config = dict(
    dataset='small renderings of single solids in any pose',
    encoder_norm='rmsnorm',
    encoder_layer_scale_init=1.0,
    encoder_inner_norm=False,
    text_encoder_causal=False,
    text_encoder_head_dim=16,
    text_encoder_moe='soft',
    residual_init='none',
    beta1=0.8,
    batch_size=128,
    epochs=4.7,
)
Rows from block 7 of the image encoder of a small contrastive image-text model, named by matrix and row number. Rows with one number belong to one neuron. Each number is 128 + 32 x the weight over its row's rms, rounded and kept within 0 to 255. All counts start at 0. Numbers have three digits each.
After each neuron's rows are labels from the 100 images, of 14976, where the neuron reaches its highest value: "top examples" is what is common among them. Only what is clearly more common there than usual is listed. The data: small renderings of single solids in any pose. In brackets: how many of the 100.
# fc1: MLP up (encoder.blocks.7.mlp.fc1.weight, 768x192), inputs 144-191
# fc2: MLP down (encoder.blocks.7.mlp.fc2.weight, 192x768, transposed), outputs 144-191

fc1.576:124108073121064117164123087153117105093111107123125154119187127178155131125153177097136152197111126148120166162169107130139056193144136091142085
fc2.576:107176169126137134111057094161089176167190195088143103179132129141148132117153181082141135142115088146139067077154070124083133119103162083096149
top examples: cog (36)

fc1.13:090122141133117144129203143125149158076161116133083126082171148140167110068167167155140143153119127110088118163124136130127140169088070167173106
fc2.13:143139176113177152106100109148053135198132086073149116134153146110128020133126151152104155135129101105152118084142109126059117144101139104155087
top examples: star block (62); jack (25)

fc1.610:092101173139135096127130126189106152093173154129133153112087101130154163119089133072128152076084100160143136141107105129161110104088100116135144
fc2.610:114158170080126146116102119146151207120138114175148072139119131127145104086195139093144141148125146177035079122106114153210173157092146109146123
top examples: star block (43); jack (39)

fc1.211:127096104122175133127125107085183099084124162129109090140122148139162140074079140105152152079088125056114133074096125127110126143149144154062137
fc2.211:110132169155116112142070107108136117088082125110127113113097153129187135115154110165153127148131103195150173144167074174021096135106112110106103
top examples: teal (32)

fc1.0:115116116086087137117115147097167094106135098150088125129093157041134137074085111100100073154142107091111111084125121064042138127112121086129113
fc2.0:103172142126139171115101136099114127061114126156095140081134157080133126172101183134144102149185178129182178129117149110131118157152111194142166
top examples: spring (60)

fc1.332:120074147131182076105124067147146126155149161129151152107139141187193162083121150109168158149109128124142132132124112142116040151166058151119147
fc2.332:152140082150151140095111140126117151201174153173195139142180094083139141085130092036115106115086169136170171164138165140096149197118119157112126
top examples: brown (39)

fc1.115:150096079130152149117193150104171135084099116192164147147183148070090114167163176137147117130139066207155170134088163129105126163089091126111138
fc2.115:082118064162132161171139101151144096097101116087158092180197150157142120184102154111157168131152111078206155139109110112083126103186163103062088
top examples: cog (30)

fc1.636:141175082129120113106118106153151168126163157056122116076149016056145068141156164155142117133138137074132146163171138107195113150147131083134088
fc2.636:148135159148110160144144175140155094098140116165089114140054133145106183135134135156131097125136146163145066079144169088128140126145123111134094
top examples: pink (55)

fc1.430:188140131125061124129121103150173177066140151191099153093145128159138105115124114148070094140058137070069123105126154072136151144171142117152151
fc2.430:165150155118039122135139106106136104127178046065130056096137118103098146107099096204154152090176129147182180086119089139122094149097141122103142
top examples: yellow (37)

fc1.153:117095123107108137102112143115132197146136128096152140153185129140093110120113125123160155149160163154133155104088130072133172161119101095132129
fc2.153:116083087134135117129145127148129138155092100131112213090103138105140137150121172127119098100153141079099130083124148119118150157107089148182136
top examples: cylinder (34)

fc1.73:118108146120143180080135101076133112100076117108076181135084095124119128160135172107087144134186127166116110103131183123126115164086155111123099
fc2.73:121152158116148119149130161145099071064094143154056115087147183159068134188148132145127131093160173119163118193149167093111167133120135168134114
top examples: pink (50)

fc1.734:144135157113103124167074124164127032030107122115122101122114111116095147130083170098162087153116101127103157099069089065124136103175136091089153
fc2.734:125065138096096138040102140153143174101160125139148148089077138105113151074150170124169108098129154151116145108152143171119103184155151114168125
top examples: cylinder (31); capsule (26)

fc1.585:139113135123098162167086141059124162088122079123138131120135069122104173142117120076057155179098148067155128117110148138124149092128095108091131
fc2.585:103149162138129165098127109168148166138093107092131130097180139143107067100149134120197131112154175083082114124108141111127104131167134137162174
top examples: red (88)

fc1.513:114099070149184093125159135091165084145154143115083155066121104114183080153176079124145101161157119153107160172099109111130123076097111085113053
fc2.513:137145067122106160107136080095161093156118205125115079098119111132152129145080113119119151124186108104071080193125111149095152148094131157062102
top examples: plain (92); pink (29)

fc1.753:110136122168160160078087103138087097133197129165101153077124158148163130081145152167047135142124163139149173119126139146073136097139169072141143
fc2.753:147143119150160145132119159120114161134136162122123122118068100145169155096149140126135092148088158129119090152109146179190136122131120192122082
top examples: brown (68)

fc1.215:092064151141106145142141136147086133107132132145062078092130215159095154145094111089159103129145119133076128114148160139100084172128110121109147
fc2.215:156098111096163118153105089080205151127128133118083192097078149139145165078119092121120078129134114168102140117179089119137122168137147092107083
top examples: teal (25)

fc1.260:168165166130170116150124187145133115069129090065143124151195105114120113135193147116095152156163148121108118138114134128121123140157080089042123
fc2.260:132116071123127109120101181090115141102120147062106132106071118114198107170122110115154033141115200130111145112132130089142124127122149121083124
top examples: white (30)

fc1.255:094156090161156126093138080161119129169169121124137110083098101123160124162110138052133089160169126133148066157078183131217089118115119106124156
fc2.255:127070145152132132151158117078167112181128142129109131133175095145157104130132142125129090151137177154106129148135119112141127125134119121134121
top examples: black (28)

fc1.402:158125147095128090124140170120172180089102217187073093107140102115143076093173134158146116139147082133132095111126198093151139092158059136095145
fc2.402:155120069063125098127166161097127140174161120142134059145120063202135116096134052091117175145146041170173104104088130116086109166135074044086117
top examples: star block (26)

fc1.197:152119116168136124123160114111089205168160113140117133125127107086148091117108092167156161110131081166143070159129143105128083165096100094191128
fc2.197:162153153124120134085185130155117091116166129110119134038117112149122151107142126148101112129140121127070107170139160219103117162090102132157165
top examples: spring (26)

fc1.459:136092129068087118187139153161053104069227090213100108114109176106115120123172131128103141138128193196130118176157125069121087147122111125131124
fc2.459:141149105156141109111064154119090201192133194136174113153156065095143133115097099075094195154169142133144053093118128173137155118126151104078135
top examples: cog (37); star block (33)

fc1.668:096082099146116144117206079159134159076125119088166131131114140172143193156082072149141164129133129104143129131120169100067121112187130137129141
fc2.668:071088153172130154101131132092235156129116055131148119131098131155126132161078132151161117192107178168115146091107146146130178127119123137149157
top examples: blue (37)

fc1.141:120133121122131118098156152132131047101154150104039194060084146108191093128150065103152133154140183183086116146081140122176107083081147115170108
fc2.141:152137061099154064105175158096110097161103115092147058132148176147176153118167077126180167170156122151075134164143116163071177129133099174102082
top examples: plain (90)

fc1.268:112137152125169081179115187141133117102085172083024069108169120124195102125130141047122105091168177117180060133139106171160135119120181096128129
fc2.268:143178121028148165116123090131098133096124131152084132099074156095163105148142103148078080099159106157094128150128157132162101137154192151128119
top examples: blue (27)

fc1.560:119109108125100156099123118115131136037127168179127138100165165127134084118132137114085141105126078133153123138146099142112138146132114158132142
fc2.560:120176096049129141103138137119156125133096075129167095124138122137162097121128136079131139165080118117106095142131111169145123143075151133166086
top examples: plain (92)

fc1.296:135094118138141147117125103136101117133148168185098152097105084117151089180139120120148117092073134112124146144130069152113167103189149099139178
fc2.296:121135107183160135183104136093123133178139121067130117103195089171174074157107120099171098121146111140076078133120183125151175096124108137128085
top examples: pink (30); cog (26)

fc1.151:126114107113124111031144065138167153096155146110112103099118110084109161126095092162105140158075069052098076130167129147101124153184158127150157
fc2.151:154158111111114173140136081132190160127167155095114046130147120117139140136143124171099163111072124132118083140001118175067147117131107125118160
top examples: jack (90)

fc1.280:160045108154124118138180106133105186109134127182126142073130111165094117127113173075141121108138140127139046144116116105085111123141152170165116
fc2.280:124081163087151178133124172120095089117153110113147131140108161046174133153138124156113108134111142085080169144141180170156076162094193102178101
top examples: brown (26)

fc1.50:127153110120146047097136116158132146016172100098089142128131125144140094124139113119055164125078071158143104104120044147098084148131063089121101
fc2.50:117127138139089170145082155102132115160165117095117161143135203117156111190059122056091101123084131090130095157114157112058137153115165207111116
top examples: jack (84)

fc1.247:098148170043137131129138069130153188046079103124125118133125113131115080103171112152120126137097110145166168137161122103113116110079115050162147
fc2.247:117138150099097057099121078140051161150082148134115063156122149123125112083159138099118191108151133163194125116122084169092109140067097096070188
top examples: jack (49)

fc1.77:124131140107097070108120097140140078106109105180156142068100149120150158126071164111084135158123086128117122117138093146108114148128119105151066
fc2.77:170093123150141198135139045101154128116187103114079158184181113172092108105151134113078179092135167066120082142113092109078132182136203117153111
top examples: jack (45)

fc1.586:070149100101130132100171084138132145106130118123117116147085130086152143128147173132112107118131091093200147183137113061108126114166130149109115
fc2.586:159144132111191093168124120144134098096139128050108082083059165134110107168102099166082105068113150114133181140146109086105149125085127136096089
top examples: purple (76)

fc1.439:091110058097171097105085151144141099058131158055091148125118156119120050111070119096134111152118109119120166174134074166098119126120130121168070
fc2.439:057075168125121110122123118139161128197175146096123143124109144158162108157130150155078141148091059120080120158141092062135165157089156087117119
top examples: jack (68)

fc1.683:187142149130113156163095111088208109120137094162144149139141123121137059231123188099142117195134115147128096084129123100147168141179143096194063
fc2.683:115052166107155141136113136092131102108126113121105124054097116143135128123107129173228077180117100091102141151172078092126123133133166125106124
top examples: metallic (74); purple (27)

fc1.235:087106116158145177154134123179134208109173108119092104135165176132110063122106185112127165131116096156138081126106136117095074132096073095177103
fc2.235:168096062135134183110098128137083115126068133158144128078107127110119131134109163139132160157135134164135105132174111141119154144085157137110109
top examples: star block (25)

fc1.196:138139104116197103119117117125165177094059163052077180113124125087119076140091146162097210151132153060100099177141129118191112143133126066141117
fc2.196:120110126167129107116122137142168150121191125120137132115047147129160125133075200115132121118106121121116104109162154113189134151101184132115142
top examples: metallic (76)

fc1.508:098118115059138063155121126088150127126102116105148092059137145066075132102069104089082070150121113123129072144122150071103097156135156147096096
fc2.508:090101143150111124138131098127109101146061150153121144138132136062067177131125155131102145172143146139129183102118178162190075119165119105152148
top examples: pink (47)

fc1.69:142087116128168096149133151182122091159096160133110094132101172143088150071174152092137127145157089178125187096061121098123215120150129157075127
fc2.69:151077094104138133053135115168151132057157084054094121090109125106162076108197141152150134121114159087111152136128117218071157127096111153138137
top examples: cylinder (26)

fc1.45:174128118110156062096197128182157095093119163134108043118176133083187084118133164130163214209156063202120119124173167065148107149135106186142109
fc2.45:146174117174100169091103109143113161103131110143106140124117138083090148083156101073166116132176167137129156131132108189156122124206164147124160
top examples: red (29)

fc1.264:127077118131117094145123099119218163123116143104169073168149096125186109125111166103142141207172117143144102150067148025135117088203100122176121
fc2.264:146152081170125148184121146096124142124153198143102106180124109101122125127057097140098107116162066132208106123122142174135148184132116128125119
top examples: bumpy ball (35)

fc1.766:164192132137131206091083146135165112101155132115128168124124150120091140081114148123074193136132166092135098126165100129127118091117151181148068
fc2.766:155107134090154163076144096142128173087072104122123107072106108117152114088181186146122102086144160112068124133115077128103156153100140133165124
top examples: yellow (58); orange (28)

fc1.711:120112189111142124112104080180061069150135119081136144137135054127101140080119135115134150110062168131103156151088159153130162092121123139113124
fc2.711:154157185171094148116121085122104192127112109181141127126143062142173176090129090120113167150154092152114118135157094168166114145183115058113137
top examples: cube frame (28)

fc1.537:101183106085150138126147135118126139133112117056170127169196149178148046143152136113161073094119170128144155081137087104114150154190096157143137
fc2.537:116103093186169160102130092038140180173109154103120077107092134103186110173135122135112149145155161166130073139133108124165129095101170098054156
top examples: white (27)

fc1.90:101145126128156151163086116103092182135132155152076142099136086135146091132137110154129145121082172119151112108084146119158074144140127201162045
fc2.90:126139160062124076103091090086144124096116108160110163109035153151148091116134154093144100092171121161119120121141140120086109159115149137126100
top examples: pink (40)

fc1.165:175106131127182174116150093140067179090154127164121078102090147131133153080155126157113141163101141139134130118114134103122109191142184080141143
fc2.165:162093175136046124114119172127145117150153159155133133136124175140097155132092180129140130139072120183039121132111160179135136159089107133058161
top examples: yellow (55)

fc1.687:097072152222099097128177168102107072143100109094102097118102137110101066089135109104170166126093096068104094126142165148096153149174089126101229
fc2.687:194173171180162128144020103131129092120134085147133109046140140140141147134077099110107104165144093112083132089133138162073121118077090127185087
top examples: yellow (52); green (29)

fc1.331:139118113144105125116129150108147123079144161139173148087152135110118085156125120104112154160128165180136142119109146116148116152174092173075104
fc2.331:154142149146128146128117072119119121162113142126157153095090152189193099104091192107154157105179114107142077137126164109094193158182123078099125
top examples: pink (51); red (27)

fc1.762:123145139105127119131143070082099123075159130130161080149091140160142107113116094138088135165094091160169125160151167136167082068127084093129167
fc2.762:106149089108111129127142168137134102053104114109080084115181159126098158158121117098122065112149111145109169202100140065155071155161136106114133
top examples: metallic (73); sphere (33); dodecahedron (26)

fc1.509:141138106110125109068110142156116112096092158177057121122173147132118094171087113093181167177125097141163135126139185099124152130126154125116051
fc2.509:146073076158149107099130055167129149106106127089147100156092101110144099167103136157049117169171129102145160172095095101105175120077090099156113
top examples: purple (26)

fc1.166:093122122102147150133208121152089082090165151116100091057123143160172118130157175157154166127150092071157135116182130150137111214135138119109106
fc2.166:124148165156114046126092163158121172217119148146176186132176150127095099068132107118107163157132072174134144120138143097140097101131107090118115
top examples: star block (50)

fc1.275:109115139128085172139177126137097054126178171116097114148149130094147044108129161110141100138103211202124122123151178111168120125126078104108073
fc2.275:132161131078170095097163112132125136128163102106088131166118109130141102096110138057109124122145096076105064109097103070100164092061114115133137
top examples: teal (30)

fc1.389:113084143140145161087110104141206179113111110074121166058140099111095149182120207116099158174121104036115124145153137116113076074138105075134097
fc2.389:128148127114102073080173158121137108157192149111099161123138104145179158157113152091152158119072148152146109048181117119187087082116131140052134
top examples: metallic (63)

fc1.670:120114134146114101138152127146133107135109143110117155113143141213166115127106141134114127131153176137169066122148145106164097121105103105090100
fc2.670:140125118086093121116212096052150134083082152179112146137129134128085180127193099114198123164117187100058107157129110139181077065145152130155114
top examples: white (28)

fc1.27:108139200107119113115159161137110126094108064113131051112135111147139132127197132070132135137183125081119115088109117116132144179122106079150100
fc2.27:147098054141132153078155118146143201116113150047166118131124167142095126125116109142127092172064153087100101115134152152152134115138142145155084
top examples: pink (32); octahedron (25)

fc1.336:127126132116116131150135067129226133133146150124126108108142120123132184149157166096114145130098124095142131156133216108118110124151169194144137
fc2.336:128124109127120111146146136122116117131111072099119139113096145138135085120148150146171149115156149120122068205102102115104117146107112135112175
top examples: chain link (38)

fc1.60:128085129110084077119163186169157170135094104161126070131077112117134109109125134161134154150168123100145170179123145033183095219176106140131052
fc2.60:126139092193094130136076081081123173198175200169152130145115112163141167122116064083106118159075101155212054149112099147143090130103129131110107
top examples: cog (36); green (28)

fc1.601:127155074142158176014128078177113104127137138133092089121131118149188032135069084067103110186122149080138134143127170144109138107131147116155124
fc2.601:092127158145164173149108066076164088175146044111101138144083101136088136165103088170137080087099108172113108122098096111125165132151101157192160
top examples: torus (32); teal (29)

fc1.755:112097145161162108100115123116203105078096078123109121154129085133124096167104178104105132124108118118139105096115123162122162085199196140172096
fc2.755:108082171099120183179105145139149120146166099139111157072107150139085143146129106146132131101092135136136128177130170083168176103125168088170124
top examples: metallic (69); sphere (30)

fc1.457:100119163139178188079125104176112166105141163153058162146126144138132131095103056102130117128083162098140096098140149118140068176173173166185116
fc2.457:142106119127099099086181071192082146069083201122100106142169183165150117103186134127130200183119140112137127140137141138105133141124141125129108
top examples: chain link (28)

fc1.319:076068086150148166122217114082091161124114107132110118090150100132149083079163090140106184143117133128139117122169137113158088155175199075109110
fc2.319:089153176140161102125113136075178120124110096077143155105153189105129191165068152131119130116163159156147154135116132143138103089097161151134149
top examples: blue (36)

fc1.101:135114107132114131163108182104111064102138106094120163090113106105114127163163179086137173138143059087143126149128103105128127134102115125090071
fc2.101:183110116115125186145112148126151139137193139107158137088123146098153114113105204113171077131120089144138144134170175079177119136139157135093134
top examples: white (34)

fc1.246:158135182145144123150173114146184135126102106087167145120117152114184158135185153110104116157145142130140143162086124084135130110157093163127117
fc2.246:157134144154155181151113130100088110148100129159070102159129116131141131064172095152098142173129166141086166124062134127152118157129126086120104
top examples: purple (38)

fc1.96:085052132157064128127178132143170110101141145146070156121139085132176047134142141152166128142118105136086122133109168109123157124165120089156122
fc2.96:166101068108177168172125163138117124166123171103060088094150126115112178204109084137120099123176118077094162169115125136083161173158174102130123
top examples: bumpy ball (27)

fc1.449:179129108170097173114111138202062091147134153062156107123161145159152080092129121145142111114121162120164083096156118165126141104199126173115126
fc2.449:129125118086114145091166173056178140087140138117137109128146141131135108157163105111110173137091172060093060139167137117132098093082140134073149
top examples: black (31)

fc1.107:140161169106083153164117167107159085094145110193107123098127092116111099097146131127108141087105136136111130122111132125091184082099126178154102
fc2.107:154138136128179132090127144120101102155097114183237058141127098211181132135147106099121158121134117198100137069169177130154118159106108089127101
top examples: star block (31); green (25)

fc1.6:111120113153110143103185113153123113136143111121071149163092121080100143158125047107156198163132105198110125163101176134064114145138129122094072
fc2.6:114207120136167182129128101131157146119107096139174177132149165094100150108116077124102114112083098166149160093050130113101151166120117137160107
top examples: spring (28)

fc1.365:143155140177136091189128114159178134094138111144104097146136132091146118117063101063070172102111163170178104099112101180115120144104178071112159
fc2.365:127111124103125151143115144084179102145105137153076119084044154141174127183085126120184091195148190183148171135126175139128156135115186144109144
top examples: white (35)

fc1.410:093090110165110121088171176180089123102170138125121140144076118112088112081106130061177107158139105159156089146123149067108124146133176126121024
fc2.410:124123096113161088141165145139124146067127146114159105122173177082142140127122106088139145154093114152145142101091124226134093119073132107132187
top examples: blue (33); purple (27)

fc1.212:110088092152129129136154141123137151138144187159098092144116117075120081106098162097164148191155175154127047149159123138097080155150128109102096
fc2.212:132141114104102098123177095148109089136105173152138110101142109134149156101048123151170156133177152146083197139170084115138086182146132160120158
top examples: blue (26)

fc1.394:138171059150146114126117126107123130089165138098104100161205139107117021097101126065169195124060174131126139081167133144109115159167127130116185
fc2.394:165171168158084186140091142114141084102185097169113064142125133092114086101175116121131172134171146089133112112128140123055115118169100126139118
top examples: jack (26)

fc1.747:123079082138068089146128146094082084073176165165123147075124087121106092168120137108113118186121079159118121130128115066126142045170114131097175
fc2.747:112074120133127163157118112126148078153070143155127132050104159149104072126168188130082125128108146100094209115154188141109106157125109100148111
top examples: teal (26); cylinder (25)

fc1.455:089086131131095135103144058097186161095200135159094191134136079148121130101149114092087155152070132124130095112108121112098111130179105136136146
fc2.455:175171152140114087132180177102146116162129124087163150140100091095069154108074093173125176136110117179163160111151084114134110176160191102171112
top examples: teal (40); blue (26)

fc1.89:134104116147156108084182105153125133128085179142106143100153134147149092136166173126086137135098105153147195129087103087146080139127124092135119
fc2.89:152080129156077096109137112123175135149143125089102099107111143150177079184115169101202117148162148060155145164131163122123086068098116159117147
top examples: cube frame (32)

fc1.648:077119138133108103169110120083132052134124126089101095094094047145102118084188106151096095184120140136089127071122134155100116206172159115159117
fc2.648:136132133191101136094088151101095173089126153168150125147107106087081148030139049105136140155111118142069126086163151162151089140140114062136103
top examples: teal (35); green (35)

fc1.74:095122175101168112171100118131121155152114136122098101094141143126150053092161086086142133107085204146147141105106119109148051194193112109155082
fc2.74:123085114132156127123184148092166169149134139106099152039055189128162143137105099125140144127146106141141117143146127155120172152106174170061158
top examples: bumpy ball (27)

fc1.467:129172104150102104129114000109120133129076082117092097136126122149158098153068179122133142120092133121150111115102086109156089124160153139170155
fc2.467:072143099093089113131127096118084185085116139125071121107056114158181199095170108143110124083099145183128131134097153145101110114135169134124123
top examples: torus (30); cube frame (27)

fc1.44:119122077109091086110123115130199071154114069122097121122156189088147091146137151172120116102109182135146125074123146150159141138114135105121137
fc2.44:141122084110083124131183203113186138140142126149146139101139081201163178166122063144104121119140192161020123187154156159225120122089170118106163
top examples: blue (25)

fc1.558:122086128143118168106201119094126097112152093079083124067156153108118144133177179127140080191087173124123159118112114149104142127135113171159094
fc2.558:083083080061126090119143189073141050119104122135100169121079140116097165113122086157130106169137129133145163154144168158103070144062173119081117
top examples: white (41); grey (25)

fc1.577:103176176122172124162111138161118161120097130159115180131147154109143118133169163125131137116145103084132142118092152161138138125094093127139135
fc2.577:115086106148198117158113119122200118123079199127121165117093130099210162115119127159173124171121110109168078146126091130118116128080223091148118
top examples: white (40); grey (35)

fc1.758:130132142177178101083143061135154098118201109122124116151136141137141097076102122126128126142086130129126085182148121141100073134109040117136164
fc2.758:123151180127128186198110126153132073117152098181091170146085194101133101148117132113107084165142178155122121118133160146138145179201099159126128
top examples: bumpy ball (31); dotted (29)

fc1.536:120125075163132098100120165135152066166104122106134163059045169162130135122169077126102149149164176107127118158151147147116088126156138176172092
fc2.536:103119173109159099133136137144135080145132135147113167134135057140152135128161179132140146203121135120134108145151143162128084092097104101135105
top examples: brown (56)

fc1.419:150092128140123134169120097200116125130161144161154069138161113100112134110134181110122171114118165138134132115105152042123159140142111036122152
fc2.419:188131085077122141084139141146122182109106083106163134137125131078097088142128221117136151112117166113102104090165117150125123118115178131138125
top examples: spring (35)

fc1.458:174072122090141117093123142120123091159099112065146098115113175136120149082181095109120113117109140136151147135125193117120160134150151158111132
fc2.458:148111110154181169094138118143192166104084166041125079124136134085211110161163135144151120125129152108087113139132091233126132085107161156078121
top examples: brown (28)

fc1.579:137139111121082184136126105183133134064151115109086129123131130119133098128153177119199223141145154129166099150144111089112111130159160151119116
fc2.579:121121067098134105114151140083140109122110186197083118152132136127149134165112167101147175123132083145189099119122116121104192144143119154129080
top examples: cog (52)

fc1.290:081107123124073140138109147106149162128141025122082147149135142083140127166131093091147117129145176173188102100091140089121131142149156180121157
fc2.290:104132145145178118174069115142150160175097075125169159115104094128152138148114134155136099085122100168080174146095108066154169142127135134120170
top examples: purple (49)

fc1.535:095102176134127191124139147127144107148115133124138153096135116171135205078156129054133172109091140072137110187100163112112103132137075109137107
fc2.535:152126127121153099112156107141147178161118136082152124102105157175132146171163186176116159062044162109141068078072131151132143101139129157106117
top examples: red (49); cube frame (30)

fc1.349:144151141116132090077196096134162161090137154146146190136109128117126086121148130121116131182103164101140110144074124048130135100149140092118094
fc2.349:153130151064112133106129147094114216101099141108155098147164121132142137114211121104135172143111141150102088091095107126105080135087170098173096
top examples: yellow (31)

fc1.157:132120102161108135141173150147098122127161137127087184142127168140107121121057184161122133179098150136123085115186190165089112139155157131153113
fc2.157:173102052074164120105192145177116105159157147120136103112136101148158128100127093084087151126122146130086110183127140201130141151054135136129113
top examples: brown (53)

fc1.51:153123159128185143191110068155123130121122122135121073162160103163134087092161144149095141114133143180137190103145164130123135146147127145125089
fc2.51:118107020137093133122153081141134139154056141141119115114121139140169154092143084133079180135180146137109118138100097139112160105069112113123131
top examples: black (47)

fc1.725:082158179111123156156146112112104152122112122116133155149145141117072093132122136153179127131071120139124144046080125106125086169179135167126204
fc2.725:096153151169121130156166154126093113138108144119133172077082181156159094138122110137137167193178104113119125101113071133077192120086196071102131
top examples: teal (74)

fc1.145:089142154156186113111164146117134098153187119057100152142147103188174128103118116130099180057098138091113188151096167081114109075136170095064117
fc2.145:145121193144126149132102134155089109125141179140156138140162100096144080173067147215197142081219148140090109152139118113173092104130085128128136
top examples: purple (31); blue (25)

fc1.432:167140150122109150138059061115174050160149167105094129058139057093175133119113167144144112133106153114122093145133186121126148131132108075091140
fc2.432:150149194212098185074161126095150183168136109152122103154173092071102185106172098104177119102130148158131091092110123092106109091164076109126154
top examples: black (38)